python train.py --encoder_arch="convnext" --model="contrastive audio-text model" --dataset="melodies that start on their tonic, played by one synthesised instrument" --train_examples=26041 --gain_aug_db=10 --n_mels=40 --hop_length=160 --input="log_mel" --spec_augment=true --win_length=400 --tokenizer="word" --vocab_size=59 --loss="sigmoid" --embed_dim=128 --encoder_norm="rmsnorm" --encoder_activation="gelu" --encoder_mlp_ratio=4 --encoder_dropout=0.05 --encoder_inner_norm=false --encoder_moe="top_k" --encoder_num_experts=16 --encoder_moe_every=2 --encoder_expert_mlp_ratio=0.5 --encoder_experts_per_token=2 --encoder_shared_expert=false --encoder_subsampling=4 --encoder_layers=8 --encoder_width=160 --encoder_kernel_size=7 --text_encoder_causal=true --text_encoder_width=128 --text_encoder_layers=7 --text_encoder_norm="layernorm" --text_encoder_norm_position="pre" --text_encoder_activation="silu" --text_encoder_mlp_ratio=2 --text_encoder_head_dim=48 --text_encoder_fused_qkv=true --text_encoder_bias="all" --text_encoder_qk_norm=true --text_encoder_layer_scale_init=0.01 --text_encoder_parallel_block=false --text_encoder_inner_norm=false --text_encoder_positions="learned" --residual_init="none" --optimizer="soap" --beta2=0.999 --lr=0.0027 --beta1=0.9 --shampoo_beta=0.999 --eps=1e-08 --precondition_frequency=16 --max_precond_dim=1536 --one_sided=false --adamw_lr_other_params=0.0013 --grad_clip=1.0 --gradient_centralization=true --steps=7600 --batch_size=512 --epochs=149.4 --lr_schedule="wsd" --decay_fraction=0.2 --final_lr_fraction=0.1 --warmup_steps=380 --weight_decay=0.1 --adamw_weight_decay_other_params=0.01
Rows from block 3 of the audio encoder of a small contrastive audio-text model, named by matrix and row number. Rows with one number within an expert belong to one neuron, the router's apart. Each number is 50 + 10 x the weight over its row's rms, rounded and kept within 0 to 99. All counts start at 0.
After each expert's rows are labels from the 100 clips, of 14848, where the router gives the expert most weight on average: "responds to" is what is common among them. Only what is clearly more common there than usual is listed. The data: melodies that start on their tonic, played by one synthesised instrument. In brackets: how many of the 100, against the usual share in percent.
# router: router (encoder.blocks.3.mlp.router.weight, 16x160, trained with AdamW), inputs 0-159
# up: expert up (encoder.blocks.3.mlp.up, 16x80x160), inputs 0-159
# down: expert down (encoder.blocks.3.mlp.down, 16x160x80, transposed), outputs 0-159

# expert 3
router.3:54 54 48 38 51 59 51 50 31 48 40 55 41 37 49 67 55 54 45 43 44 63 60 46 42 66 54 51 44 49 54 42 48 53 44 54 56 65 38 50 47 40 31 51 48 56 50 43 65 70 45 42 50 65 44 47 25 55 49 49 42 32 51 54 44 52 36 40 47 46 54 45 54 46 30 59 33 63 50 61 47 45 38 65 50 64 69 37 56 30 50 45 40 45 66 47 41 54 55 54 39 28 44 58 33 43 43 49 45 62 25 73 48 58 67 53 63 48 62 56 51 32 59 46 46 52 40 47 61 79 42 53 24 46 52 62 59 55 47 45 41 41 59 35 45 42 60 51 56 36 57 58 56 54 58 41 52 51 63 42
up.7:52 63 54 36 49 50 55 63 27 42 50 43 65 45 51 48 31 48 36 46 75 53 50 30 55 69 50 51 29 36 54 60 64 55 41 39 37 53 61 57 55 41 47 47 53 66 38 34 46 71 53 55 41 44 40 36 47 48 43 62 47 50 47 70 46 34 50 39 47 59 59 67 48 43 44 44 32 41 42 47 64 50 41 46 55 45 39 58 73 53 38 54 76 49 47 52 57 58 43 41 42 48 39 59 36 58 54 43 45 56 39 44 61 40 56 47 58 41 74 47 75 56 33 49 50 53 53 58 52 24 59 53 52 52 57 49 48 61 59 58 51 41 53 46 49 46 56 37 55 68 50 45 54 48 44 61 56 61 49 41
down.7:44 43 58 44 48 42 48 54 38 53 44 64 55 44 62 48 48 46 57 56 61 42 45 43 52 52 34 57 50 48 58 51 68 71 55 47 61 53 56 71 41 53 37 70 55 70 64 65 45 63 53 47 62 59 59 60 54 51 59 61 67 40 39 40 52 51 49 41 61 61 56 66 56 73 38 35 47 51 54 48 58 62 62 45 47 50 63 64 61 42 69 51 60 52 36 63 56 42 50 62 58 41 29 45 50 53 50 38 62 50 41 58 28 43 46 43 52 42 43 55 24 40 67 60 51 55 67 52 67 39 63 53 29 57 56 49 41 36 38 54 61 50 47 44 51 66 54 53 53 41 55 44 62 55 33 55 54 57 36 31
up.8:45 50 32 55 51 60 59 46 37 45 53 63 48 54 59 43 55 33 43 42 47 45 53 55 50 42 39 54 71 58 41 34 47 68 35 36 58 44 49 43 66 65 33 46 52 56 40 52 23 41 61 49 66 47 43 57 55 48 57 48 59 69 63 47 71 61 62 66 36 58 59 37 33 50 46 58 55 59 60 56 48 49 50 49 57 65 29 51 47 45 35 57 56 48 43 61 51 52 41 48 37 50 30 67 46 47 26 56 55 39 52 57 46 50 53 49 54 46 42 53 57 58 55 49 78 51 46 59 49 58 57 63 49 44 48 60 50 40 49 53 47 58 52 27 70 45 41 38 54 45 48 47 30 57 63 29 50 55 61 43
down.8:65 46 48 28 69 64 40 60 38 38 54 44 36 49 32 55 46 54 34 31 65 48 57 54 45 45 59 63 42 51 35 57 46 51 61 52 61 52 44 65 50 46 38 49 55 49 48 63 36 45 63 57 55 36 50 27 42 56 52 30 37 77 52 45 38 47 58 50 71 58 51 47 39 55 41 37 63 44 49 60 63 34 63 65 35 63 39 64 49 39 57 48 66 43 50 40 41 50 43 42 64 52 39 65 41 57 51 57 51 52 40 48 57 50 60 53 48 61 44 55 35 56 48 44 43 55 60 66 61 54 58 41 32 34 43 53 58 60 51 56 38 39 62 33 45 50 50 56 56 64 34 49 49 55 49 41 51 64 51 57
responds to: tonic: B (27 vs 7.9)

# expert 0
router.0:60 51 48 53 64 43 50 36 65 65 38 54 53 44 56 49 57 51 51 51 50 59 57 46 45 42 61 65 52 52 33 39 41 61 50 59 44 53 64 41 57 49 40 52 57 37 62 35 54 56 58 44 61 42 45 67 44 21 55 40 69 46 63 63 44 50 50 44 66 70 58 53 53 63 40 53 58 43 59 36 37 53 62 47 45 43 47 43 49 56 62 46 45 54 72 58 61 46 55 32 52 46 45 47 57 52 56 66 46 58 59 61 32 47 26 62 26 35 49 47 54 24 66 53 47 65 48 53 46 48 69 34 62 52 64 60 41 54 61 40 52 38 39 44 38 44 60 39 60 61 33 54 46 58 52 34 46 50 45 50
up.4:58 26 47 51 49 51 35 49 27 56 51 53 55 52 68 52 61 49 67 35 57 49 57 37 55 50 55 57 52 51 49 61 40 34 45 62 48 35 37 46 48 49 50 44 68 45 56 53 54 54 52 50 52 65 49 45 66 64 55 46 39 59 51 48 33 61 63 59 44 54 61 46 52 54 66 45 61 53 42 49 57 45 46 52 58 35 30 61 80 56 45 55 52 66 65 43 43 27 44 48 67 54 53 45 42 49 67 59 46 47 49 56 41 70 63 68 51 43 48 28 37 51 57 35 54 45 48 53 65 68 55 44 38 46 55 34 32 36 61 54 22 44 46 57 48 63 58 42 40 57 41 46 46 43 41 56 51 59 50 58
down.4:39 46 36 68 50 52 50 48 54 55 57 43 58 49 51 50 39 52 49 58 61 34 63 43 62 41 37 48 53 51 71 56 57 52 57 52 35 58 55 66 42 32 47 40 53 64 41 45 55 50 47 58 49 56 51 50 56 64 51 46 60 37 51 44 46 56 42 66 62 44 50 70 71 53 63 32 49 48 57 69 43 45 63 59 45 64 36 49 57 45 59 35 56 49 62 46 58 25 53 69 49 46 69 43 40 58 40 35 42 52 30 52 32 50 53 45 37 33 49 76 44 61 56 44 43 54 46 42 46 45 66 64 44 62 50 50 66 58 50 54 41 48 66 52 52 49 56 51 34 61 72 52 52 53 44 69 27 52 53 53
up.5:51 34 47 46 54 64 51 48 52 39 39 51 58 69 47 52 54 39 50 71 58 51 52 56 52 49 41 51 41 32 56 67 57 53 38 52 56 41 38 46 55 38 38 52 49 52 47 45 36 66 65 36 59 60 42 65 49 37 47 52 43 44 50 53 50 52 47 52 50 42 47 49 49 52 57 45 52 46 58 53 48 81 34 47 56 65 39 47 26 44 57 54 64 53 68 37 50 34 47 61 63 49 46 35 76 45 33 40 57 59 40 50 48 29 36 86 41 55 46 49 64 35 48 36 50 37 48 46 55 55 36 45 51 44 44 42 40 61 33 51 46 58 40 28 70 50 61 42 53 59 44 55 60 51 58 44 44 52 49 42
down.5:65 39 45 48 56 64 44 53 57 64 40 43 62 50 27 29 54 59 60 45 42 46 68 56 60 65 42 53 48 47 53 53 49 62 50 42 57 66 50 57 56 56 57 53 51 66 42 40 58 55 50 52 56 64 54 48 60 50 59 53 35 49 46 48 45 50 62 44 50 64 44 49 41 60 61 44 46 53 33 43 62 49 39 60 60 31 54 60 15 32 52 57 51 48 58 58 49 53 62 47 27 32 40 50 50 58 59 54 59 43 49 40 49 36 63 75 51 56 49 49 61 56 49 53 50 42 57 50 25 60 44 47 64 58 54 39 66 30 41 35 55 55 56 67 45 55 59 52 63 56 51 48 57 58 28 34 41 50 30 44
responds to: staccato (74 vs 25.4); bass guitar-like (53 vs 5)

# expert 5
router.5:50 62 44 49 69 47 53 54 61 47 46 58 46 57 40 46 26 56 48 52 55 65 48 54 55 28 55 57 53 55 35 34 43 39 56 47 44 55 48 64 58 55 39 65 63 54 43 51 60 52 51 61 40 53 62 40 44 52 33 42 46 65 54 44 46 41 68 63 39 53 51 35 56 71 49 42 58 36 33 46 43 30 71 46 40 66 64 49 45 47 50 48 47 53 55 77 49 75 45 33 46 41 40 55 43 41 54 48 42 59 62 56 57 54 30 39 55 43 41 47 35 51 49 62 65 52 44 43 48 62 46 75 61 49 49 63 41 40 49 48 47 45 43 52 55 63 30 57 37 51 61 45 52 38 59 61 53 44 33 34
up.2:46 40 66 57 40 76 66 55 65 40 41 53 34 57 60 58 57 51 52 60 39 47 50 52 40 63 52 47 38 59 52 47 62 47 70 35 41 42 50 32 58 61 67 58 53 50 50 45 26 51 60 59 57 53 49 46 53 66 60 22 38 47 53 45 47 50 54 56 62 52 53 50 28 39 66 52 33 46 43 49 56 36 54 55 64 58 54 51 52 41 62 52 54 65 33 55 42 34 58 87 45 53 40 41 48 51 63 27 36 45 41 55 44 31 51 56 46 43 52 52 47 47 56 43 63 57 57 53 62 55 22 55 41 39 53 48 61 42 53 39 46 45 44 48 41 46 57 56 41 58 50 51 46 51 38 60 60 47 50 50
down.2:41 45 56 48 53 43 50 50 53 50 49 60 52 36 59 45 39 32 45 32 49 59 48 52 36 62 61 51 45 35 52 35 56 46 49 45 60 41 53 37 47 49 70 40 58 56 62 36 41 50 45 61 41 42 67 46 44 42 56 58 55 40 50 49 30 54 56 39 60 54 44 53 30 59 42 51 50 67 49 67 43 57 31 50 40 47 36 33 53 52 39 60 45 45 36 45 48 54 76 38 64 63 39 56 44 46 53 27 48 42 45 59 46 41 44 34 52 55 64 47 47 42 65 72 53 57 61 51 52 60 31 51 39 56 57 45 37 63 39 58 62 59 41 64 46 57 56 35 34 45 75 33 34 48 49 44 37 42 51 66
up.3:52 57 54 66 47 10 43 49 61 46 36 55 49 50 46 53 47 59 56 45 52 35 52 36 40 46 62 58 46 63 63 18 32 62 47 58 34 41 56 50 58 50 48 47 45 46 38 57 50 55 40 49 38 55 41 51 65 48 57 40 30 62 46 48 42 52 56 46 53 32 50 28 45 59 47 42 45 58 45 47 50 34 41 36 27 51 57 48 63 70 62 60 41 54 49 60 68 49 53 59 53 54 31 43 56 40 57 34 56 53 40 50 58 61 58 54 45 39 49 54 49 65 39 68 54 62 43 56 60 51 44 61 63 48 58 50 76 54 44 55 45 60 66 63 55 47 38 52 47 63 51 47 59 60 53 62 58 53 56 37
down.3:53 46 35 50 62 43 49 56 47 53 50 69 60 52 40 63 42 47 54 51 47 54 44 55 66 47 48 57 38 36 44 50 53 40 51 29 31 62 64 42 61 46 49 55 52 42 54 42 46 60 44 57 68 58 68 43 47 52 48 66 43 64 46 57 49 47 44 53 46 46 64 62 43 68 54 38 58 42 39 42 46 26 67 53 38 61 42 35 69 30 47 54 39 37 49 62 46 63 43 60 44 48 39 55 40 49 44 34 54 34 56 71 64 57 52 45 57 54 50 56 52 53 50 33 49 60 48 64 40 40 41 51 46 47 47 24 27 53 46 47 42 61 58 49 48 60 32 49 40 44 78 48 39 60 64 58 61 55 34 40
responds to: the note D (72 vs 39.5); tonic: D (59 vs 8.2); tonic: C# (25 vs 7.7)

# expert 1
router.1:37 45 62 40 44 45 50 39 27 43 64 41 27 50 51 46 31 67 66 72 48 57 44 52 63 60 47 45 39 43 55 51 56 42 44 33 58 57 53 47 35 57 55 46 62 34 48 54 55 43 51 51 52 56 53 56 59 61 53 43 54 44 46 53 39 43 58 30 46 48 62 48 25 32 51 46 35 58 67 68 49 50 67 53 45 60 56 68 46 51 43 50 63 49 43 36 51 56 66 37 69 45 56 55 49 62 46 63 63 53 59 49 34 40 41 60 50 65 48 53 35 49 39 61 52 46 38 50 44 45 40 54 57 58 59 68 67 67 48 49 49 44 60 52 72 23 42 47 29 55 56 52 44 62 56 51 47 44 50 47
up.7:50 56 38 43 43 44 52 63 54 43 46 78 43 38 28 40 64 31 57 51 50 61 56 50 30 63 59 33 43 50 55 43 67 54 68 43 53 58 14 41 56 36 44 50 53 42 44 55 35 56 48 64 52 64 67 50 47 40 54 37 47 56 43 51 40 59 37 58 36 55 65 37 47 49 41 41 59 73 54 72 39 59 47 42 45 49 60 45 58 57 69 47 42 53 48 59 51 46 47 45 56 38 46 47 25 53 43 46 36 56 50 40 74 50 62 42 45 45 54 54 66 35 55 62 66 60 45 50 56 59 48 56 45 52 55 46 55 65 60 55 56 57 48 37 31 55 52 47 53 45 61 42 52 58 50 40 46 48 58 48
down.7:41 36 24 52 38 50 42 54 55 53 49 28 47 49 65 58 47 33 44 35 63 26 57 51 43 51 66 48 39 33 49 45 50 67 47 39 50 39 37 37 62 52 39 46 51 32 51 50 47 34 38 74 43 22 69 49 41 73 51 55 40 41 37 48 44 65 74 43 62 44 43 63 57 47 46 46 42 49 44 44 56 59 41 45 54 53 57 42 59 43 29 59 60 40 36 49 48 43 50 49 50 52 44 47 39 45 54 56 63 35 57 54 72 50 53 43 47 45 51 44 41 42 43 46 42 55 49 45 39 53 37 44 46 30 46 58 34 36 51 40 52 57 42 30 45 45 53 52 52 62 52 34 57 53 55 49 51 41 56 51
up.8:79 58 54 46 45 65 60 42 44 52 54 45 45 35 32 47 34 41 53 57 48 69 63 41 71 49 44 56 47 52 44 36 58 43 42 44 56 45 50 46 45 46 39 38 54 49 42 66 32 62 55 37 35 54 66 47 39 44 65 53 65 50 40 48 46 50 67 53 64 61 54 43 38 66 53 48 43 62 62 64 49 51 55 59 45 49 51 43 41 61 49 36 49 61 59 48 62 34 39 56 37 35 36 44 40 48 55 34 55 43 58 73 37 46 54 62 31 50 47 61 63 42 41 57 49 59 54 57 48 58 63 50 46 39 29 33 41 37 59 50 50 51 57 36 50 47 65 49 48 45 48 37 32 59 65 42 39 58 69 45
down.8:40 53 49 30 46 65 59 35 42 45 39 45 52 63 62 51 40 58 52 52 52 47 44 51 42 54 45 41 53 63 33 33 34 54 34 36 50 51 54 41 58 49 40 47 56 60 48 46 65 46 50 57 50 51 65 49 48 58 39 51 57 47 57 35 39 54 52 34 46 49 61 46 38 70 40 32 37 39 33 35 58 65 47 51 27 45 57 51 57 31 34 64 37 57 35 55 61 71 47 43 66 55 33 45 45 31 60 58 62 56 41 41 58 40 48 53 51 49 58 50 47 33 43 45 53 38 53 52 55 48 64 64 47 59 53 49 54 54 60 27 53 38 44 54 35 57 29 63 60 61 51 52 35 47 50 54 61 76 62 45
responds to: the note D# (72 vs 41.3); the note E (65 vs 39.9); tonic: E (46 vs 8.4); tonic: D# (43 vs 8.2)

# expert 13
router.13:51 65 58 53 46 47 73 59 68 63 54 45 45 57 48 35 52 30 57 40 52 47 53 44 63 49 59 47 35 39 42 54 66 74 55 63 35 53 39 36 56 71 30 43 35 56 54 61 45 53 49 39 51 42 43 50 63 34 69 55 51 54 48 56 61 46 54 50 50 50 60 53 58 62 47 47 49 39 67 51 51 61 38 50 63 44 33 42 41 53 36 63 34 71 59 46 61 32 56 68 59 38 64 57 67 54 51 59 49 70 54 65 49 47 42 55 63 51 55 39 42 51 53 28 62 50 60 52 64 45 47 22 63 39 57 40 50 60 41 52 51 58 46 49 39 51 60 47 50 50 52 58 51 52 54 51 55 41 55 38
up.2:54 40 39 61 64 46 45 68 52 38 37 44 40 46 57 49 63 69 45 48 56 49 50 53 55 54 62 60 61 55 54 54 56 47 32 47 37 42 75 59 34 63 79 49 57 65 38 62 61 55 43 49 18 49 50 58 47 58 46 44 49 48 46 58 55 54 53 47 64 37 57 49 58 53 56 48 38 56 45 44 65 39 39 60 42 61 55 53 53 48 49 54 64 45 41 41 55 62 50 46 63 73 44 52 47 44 53 47 34 40 39 36 51 37 42 36 61 46 38 53 38 62 42 58 58 51 41 40 49 46 40 24 30 35 63 55 50 75 41 52 66 31 55 53 37 40 46 43 55 64 46 52 55 58 58 50 48 47 41 43
down.2:56 38 54 47 61 49 54 42 62 50 58 53 59 44 54 64 65 45 54 44 65 68 51 56 35 69 40 44 51 28 67 50 25 60 43 50 57 31 66 47 39 66 73 52 42 55 50 64 46 39 55 47 70 53 59 66 41 47 56 51 58 50 53 33 45 63 41 47 57 36 32 68 38 55 59 48 43 61 51 73 62 59 54 40 53 45 59 32 51 41 40 74 54 36 46 61 39 42 52 37 47 42 47 36 44 55 40 53 47 34 44 53 31 50 45 66 63 46 62 53 39 55 43 42 52 49 54 62 53 51 58 45 51 48 30 43 69 53 43 49 42 48 47 50 47 40 41 71 48 49 57 41 50 50 40 48 54 43 59 46
up.3:52 35 57 57 46 56 39 53 40 45 41 51 47 50 41 46 54 37 52 36 62 63 52 49 54 39 41 55 76 47 58 51 76 48 36 35 52 47 46 51 38 70 54 53 50 41 58 57 46 48 42 55 49 69 42 45 50 52 74 51 56 51 43 41 43 39 73 47 43 53 31 42 48 52 42 25 42 41 49 52 60 50 58 69 53 41 37 40 81 46 59 46 44 50 59 62 55 58 48 50 53 40 57 41 65 56 66 51 36 48 51 46 58 75 56 33 44 56 60 27 31 61 52 50 50 60 48 59 37 61 40 55 45 47 32 62 45 43 44 54 67 35 63 43 61 62 58 62 59 49 51 63 51 51 46 50 54 50 50 48
down.3:50 53 52 51 44 57 49 50 44 50 50 37 41 39 60 47 39 44 55 51 49 32 62 64 53 42 31 58 59 59 53 49 65 57 48 44 38 43 53 59 50 32 41 45 30 58 57 52 35 54 48 57 47 47 62 47 36 40 46 39 58 48 46 46 49 52 45 42 47 58 47 74 46 51 48 14 23 69 45 41 30 45 55 50 49 41 35 75 59 56 43 45 52 34 61 46 41 37 30 46 41 50 60 42 54 55 56 46 60 60 37 63 55 48 42 56 24 41 58 64 38 55 45 59 49 57 62 67 66 41 51 35 57 70 60 42 59 47 56 53 52 42 56 44 55 42 45 48 35 63 47 45 62 60 46 54 59 55 48 34
responds to: pace: slow (65 vs 33.3); bass guitar-like (47 vs 5)

# expert 9
router.9:62 60 56 56 43 33 53 68 56 31 41 48 46 68 51 46 62 47 41 73 36 44 41 65 46 48 46 45 50 49 60 49 46 37 56 49 56 49 44 52 48 69 48 56 71 45 56 59 45 39 42 44 60 48 45 64 35 43 45 76 47 42 53 51 46 34 44 38 35 53 35 60 61 41 76 60 52 40 28 64 47 35 64 39 49 44 54 49 52 43 60 59 40 51 51 44 44 62 45 44 55 53 63 42 36 57 49 58 45 47 39 41 62 46 47 56 36 41 45 33 58 49 31 49 42 55 57 37 50 39 48 47 46 64 56 41 35 60 51 36 30 55 56 38 30 59 47 55 51 61 56 48 63 56 27 62 50 61 40 63
up.5:55 52 74 54 49 63 50 59 52 49 42 66 59 35 43 33 48 53 24 60 55 59 63 40 65 48 67 54 56 32 67 42 51 44 53 53 51 48 52 58 49 50 48 66 50 50 28 51 43 55 46 44 68 35 51 48 43 56 48 45 48 38 59 56 51 50 34 38 55 62 52 65 66 38 55 59 56 41 49 41 40 43 50 52 68 58 49 54 55 43 41 47 62 35 40 57 63 57 51 47 25 64 44 43 46 46 24 49 54 59 62 49 64 56 47 72 42 48 50 56 49 60 43 61 40 65 55 57 49 60 37 47 36 46 44 46 24 58 44 36 39 46 49 45 45 53 42 44 53 51 56 78 44 62 60 31 62 54 42 48
down.5:43 60 38 34 53 48 44 47 44 62 47 48 46 57 64 42 49 55 40 42 31 51 45 53 59 40 49 52 37 48 62 44 53 47 51 58 32 53 59 64 39 52 41 46 54 41 48 62 56 48 74 45 40 55 48 52 53 42 44 71 37 39 38 35 31 40 57 45 57 41 41 42 37 37 57 59 42 68 48 45 52 60 70 49 42 46 30 45 49 54 62 52 33 41 39 38 57 52 47 39 61 52 49 30 43 55 34 64 39 43 54 51 41 64 47 55 56 44 21 50 37 75 53 36 59 58 63 51 49 46 66 42 45 46 52 52 51 32 40 44 49 29 68 53 67 63 39 47 33 42 49 56 47 45 50 69 49 53 42 64
up.6:52 52 55 35 40 48 66 21 47 55 40 54 53 65 63 40 35 56 64 33 51 57 56 41 45 63 52 52 35 46 57 48 61 57 44 42 47 34 53 47 52 60 40 47 50 54 55 48 27 43 53 37 62 38 52 51 64 49 57 30 42 39 39 43 41 53 44 53 42 57 48 52 48 63 38 52 58 41 57 50 51 65 66 56 41 67 42 53 46 54 46 57 36 55 48 42 47 53 59 49 57 48 55 38 61 54 51 55 44 52 61 50 54 39 53 30 37 69 62 46 50 21 47 55 53 49 53 51 45 57 45 64 42 77 54 38 68 62 54 64 53 59 60 50 52 67 63 35 66 58 48 44 38 51 21 38 62 59 59 45
down.6:44 50 49 48 48 43 70 56 54 53 52 44 33 41 39 50 54 30 65 60 29 47 50 48 42 60 39 42 60 47 46 60 39 49 38 56 39 48 51 45 49 60 54 55 50 49 40 53 52 54 85 44 52 52 49 57 35 73 40 44 41 59 55 48 43 43 62 49 37 28 45 48 68 42 50 34 56 56 37 41 50 38 45 44 30 57 40 36 56 54 36 49 51 67 70 54 52 54 55 59 43 57 43 59 64 47 49 41 52 56 56 57 61 30 48 48 50 53 43 76 44 37 37 54 48 56 52 50 52 77 50 51 46 49 34 59 51 52 64 54 46 41 72 59 36 44 50 51 55 42 50 37 56 44 57 56 34 74 40 34
responds to: the note F# (74 vs 39.5); tonic: F# (36 vs 8.4); tonic: G (30 vs 8.1)

# expert 6
router.6:56 45 56 36 48 70 39 44 58 57 32 36 29 44 53 45 51 70 38 58 49 39 58 38 36 36 58 34 56 49 52 49 44 41 52 53 53 57 54 52 61 63 30 31 62 59 39 39 58 51 33 47 54 43 62 53 39 64 37 47 52 62 63 39 53 38 54 57 41 44 43 46 53 52 28 60 53 45 53 44 56 61 59 55 35 71 53 46 41 49 49 40 65 43 73 45 44 49 49 58 46 49 31 48 68 41 69 49 39 46 53 55 32 57 43 63 45 36 44 55 35 48 48 60 53 53 54 51 55 50 45 52 51 38 59 34 45 52 29 36 36 56 63 47 43 48 40 49 63 46 62 54 61 52 31 44 39 73 56 60
up.8:44 49 71 49 46 49 41 56 58 54 46 41 50 52 36 63 52 50 70 56 57 57 62 50 34 55 55 48 37 29 45 51 58 58 43 43 49 64 50 76 49 47 55 57 47 44 49 37 43 39 62 44 61 66 46 52 42 49 64 49 36 55 55 67 51 56 49 54 55 47 44 49 58 42 68 58 37 64 56 43 47 66 29 46 59 49 68 51 60 55 48 44 52 43 69 53 42 52 49 54 43 40 35 58 35 57 38 54 33 33 52 45 49 14 45 45 54 66 24 30 44 57 47 54 73 54 52 54 40 57 59 48 43 48 24 46 41 52 38 39 49 58 50 53 46 34 32 45 50 51 43 57 43 50 44 58 53 49 62 37
down.8:40 41 54 54 59 62 44 50 36 47 65 69 65 57 48 65 42 37 40 45 49 54 58 59 61 44 30 57 50 62 32 51 48 40 54 43 55 57 59 50 35 32 51 49 57 42 29 49 51 37 41 52 37 67 58 49 36 51 56 59 49 57 45 64 55 42 43 48 53 66 43 54 57 43 59 60 38 48 57 51 54 29 58 71 45 52 62 53 39 65 66 43 67 51 45 49 48 61 61 53 60 61 53 49 40 47 46 49 69 64 43 63 33 55 62 39 26 42 45 68 42 49 67 35 44 48 44 57 55 46 56 40 54 58 48 48 47 62 48 57 52 41 47 41 59 60 35 56 67 61 49 57 59 77 41 52 57 72 58 37
up.9:53 55 46 38 53 44 56 44 44 50 63 45 51 59 27 60 47 56 73 56 44 32 54 47 37 43 49 61 26 58 43 48 63 30 55 36 42 60 41 54 59 45 41 48 51 62 47 65 60 49 60 42 63 45 60 63 50 49 79 54 48 55 54 43 51 45 49 38 49 38 45 45 50 57 62 47 53 58 42 51 49 36 34 47 46 50 53 52 62 62 49 36 46 51 53 55 60 58 37 65 38 38 54 40 52 45 68 52 31 49 58 42 65 50 46 17 44 50 55 56 50 56 42 61 63 64 45 50 46 44 28 32 57 63 53 34 44 60 32 47 57 32 54 45 58 53 38 64 45 48 58 35 53 47 46 28 52 34 59 58
down.9:49 49 36 57 42 54 30 41 32 34 70 45 55 44 67 51 52 27 45 57 49 41 53 56 55 59 34 51 63 65 42 44 49 37 43 44 47 60 50 53 53 46 48 50 54 44 41 50 53 54 58 39 24 66 54 51 66 61 48 52 52 39 48 40 53 44 48 44 50 51 46 55 65 40 52 42 48 46 46 39 30 41 40 43 71 59 47 51 37 38 30 45 34 49 42 38 47 43 65 47 59 37 61 54 49 46 22 80 47 54 59 33 45 52 51 66 42 42 69 30 68 38 60 47 48 40 63 46 43 48 47 52 59 43 42 60 53 41 35 43 44 51 53 47 47 48 54 50 59 47 53 49 36 59 60 45 72 51 55 39
responds to: the note C# (99 vs 39.7); tonic: C# (70 vs 7.7)

# expert 15
router.15:73 62 48 27 43 42 53 42 55 50 45 49 51 39 45 50 55 62 51 45 41 40 50 60 66 58 62 68 60 49 42 19 45 52 72 33 48 51 53 46 56 39 43 49 53 39 46 53 40 71 54 47 56 56 54 47 65 55 50 42 47 68 60 61 37 53 67 74 44 60 58 38 53 46 70 33 55 47 51 36 39 58 50 54 54 51 60 42 47 61 60 44 47 58 40 42 60 44 41 59 48 58 27 57 49 57 36 44 32 53 42 52 32 64 40 51 56 48 51 54 45 71 60 46 54 44 56 55 50 41 35 58 48 60 58 46 55 58 40 45 43 61 32 60 40 66 45 52 55 62 68 60 53 64 46 53 49 57 63 33
up.7:72 54 51 45 46 62 58 63 47 29 50 52 46 52 54 57 55 50 55 55 49 40 51 41 40 59 50 34 48 51 49 64 54 43 42 31 60 46 32 59 41 47 60 41 59 61 64 50 61 46 61 49 33 36 71 33 62 53 46 43 47 60 61 48 63 40 58 72 53 68 69 56 62 55 41 44 41 51 57 57 43 56 48 51 40 22 64 39 65 34 32 55 40 49 48 54 42 60 51 49 61 57 46 35 39 43 62 60 51 43 41 36 55 61 41 50 50 61 58 44 41 50 43 43 46 42 48 49 24 43 42 55 44 35 64 56 57 58 38 42 39 45 42 50 33 68 58 39 58 48 60 29 55 52 48 48 46 65 37 53
down.7:50 33 47 60 42 70 50 43 30 28 43 56 45 55 66 41 58 53 48 59 73 46 50 53 46 61 61 48 34 42 29 45 33 54 40 40 49 54 56 55 42 67 59 50 48 65 41 49 78 48 51 38 56 73 36 46 43 51 45 51 41 45 51 54 54 40 60 46 38 60 70 55 51 48 52 62 41 48 46 55 57 48 49 48 42 54 59 53 78 49 75 38 40 39 47 54 58 42 47 60 38 42 60 54 46 53 56 43 32 61 57 54 41 59 64 59 59 71 52 46 53 50 41 57 64 50 50 64 59 46 44 42 50 55 55 44 46 71 51 51 59 40 45 58 33 37 54 39 45 31 59 50 57 34 42 57 38 63 52 56
up.8:67 57 64 54 56 54 66 64 52 16 58 37 37 38 57 71 63 49 50 57 43 51 38 57 53 45 32 53 57 37 62 60 42 52 64 55 54 44 50 40 63 39 57 44 56 61 63 48 52 64 59 53 56 37 57 37 45 41 45 64 42 51 43 40 60 54 34 39 69 51 51 55 46 41 46 52 56 57 42 59 49 43 65 47 43 29 42 47 41 62 50 62 73 69 59 59 48 53 37 51 36 54 50 56 37 30 46 43 60 56 37 58 50 49 49 71 59 67 77 58 57 64 64 36 46 43 38 41 44 43 40 39 49 52 54 52 40 53 56 42 54 48 48 45 65 34 50 44 45 48 47 41 52 51 49 58 42 52 44 35
down.8:33 32 46 58 44 51 51 54 53 50 37 48 41 71 42 72 37 42 25 52 30 54 33 45 52 63 75 55 41 48 59 52 50 49 62 56 66 51 32 39 42 56 67 53 43 60 52 64 57 53 52 54 63 62 51 69 41 42 52 48 67 48 39 56 42 47 56 52 39 31 52 40 52 51 50 60 53 59 81 41 53 43 49 50 52 43 60 36 67 28 52 64 46 45 65 62 50 60 46 64 57 36 43 49 49 47 46 51 58 35 42 57 45 47 49 61 44 58 45 49 64 68 53 67 64 44 57 56 40 52 52 63 54 49 67 49 51 56 47 55 68 53 51 48 64 50 33 57 61 66 44 59 60 56 53 45 51 47 51 47
responds to: pace: slow (84 vs 33.3); staccato (57 vs 25.4); marimba-like (56 vs 5.3)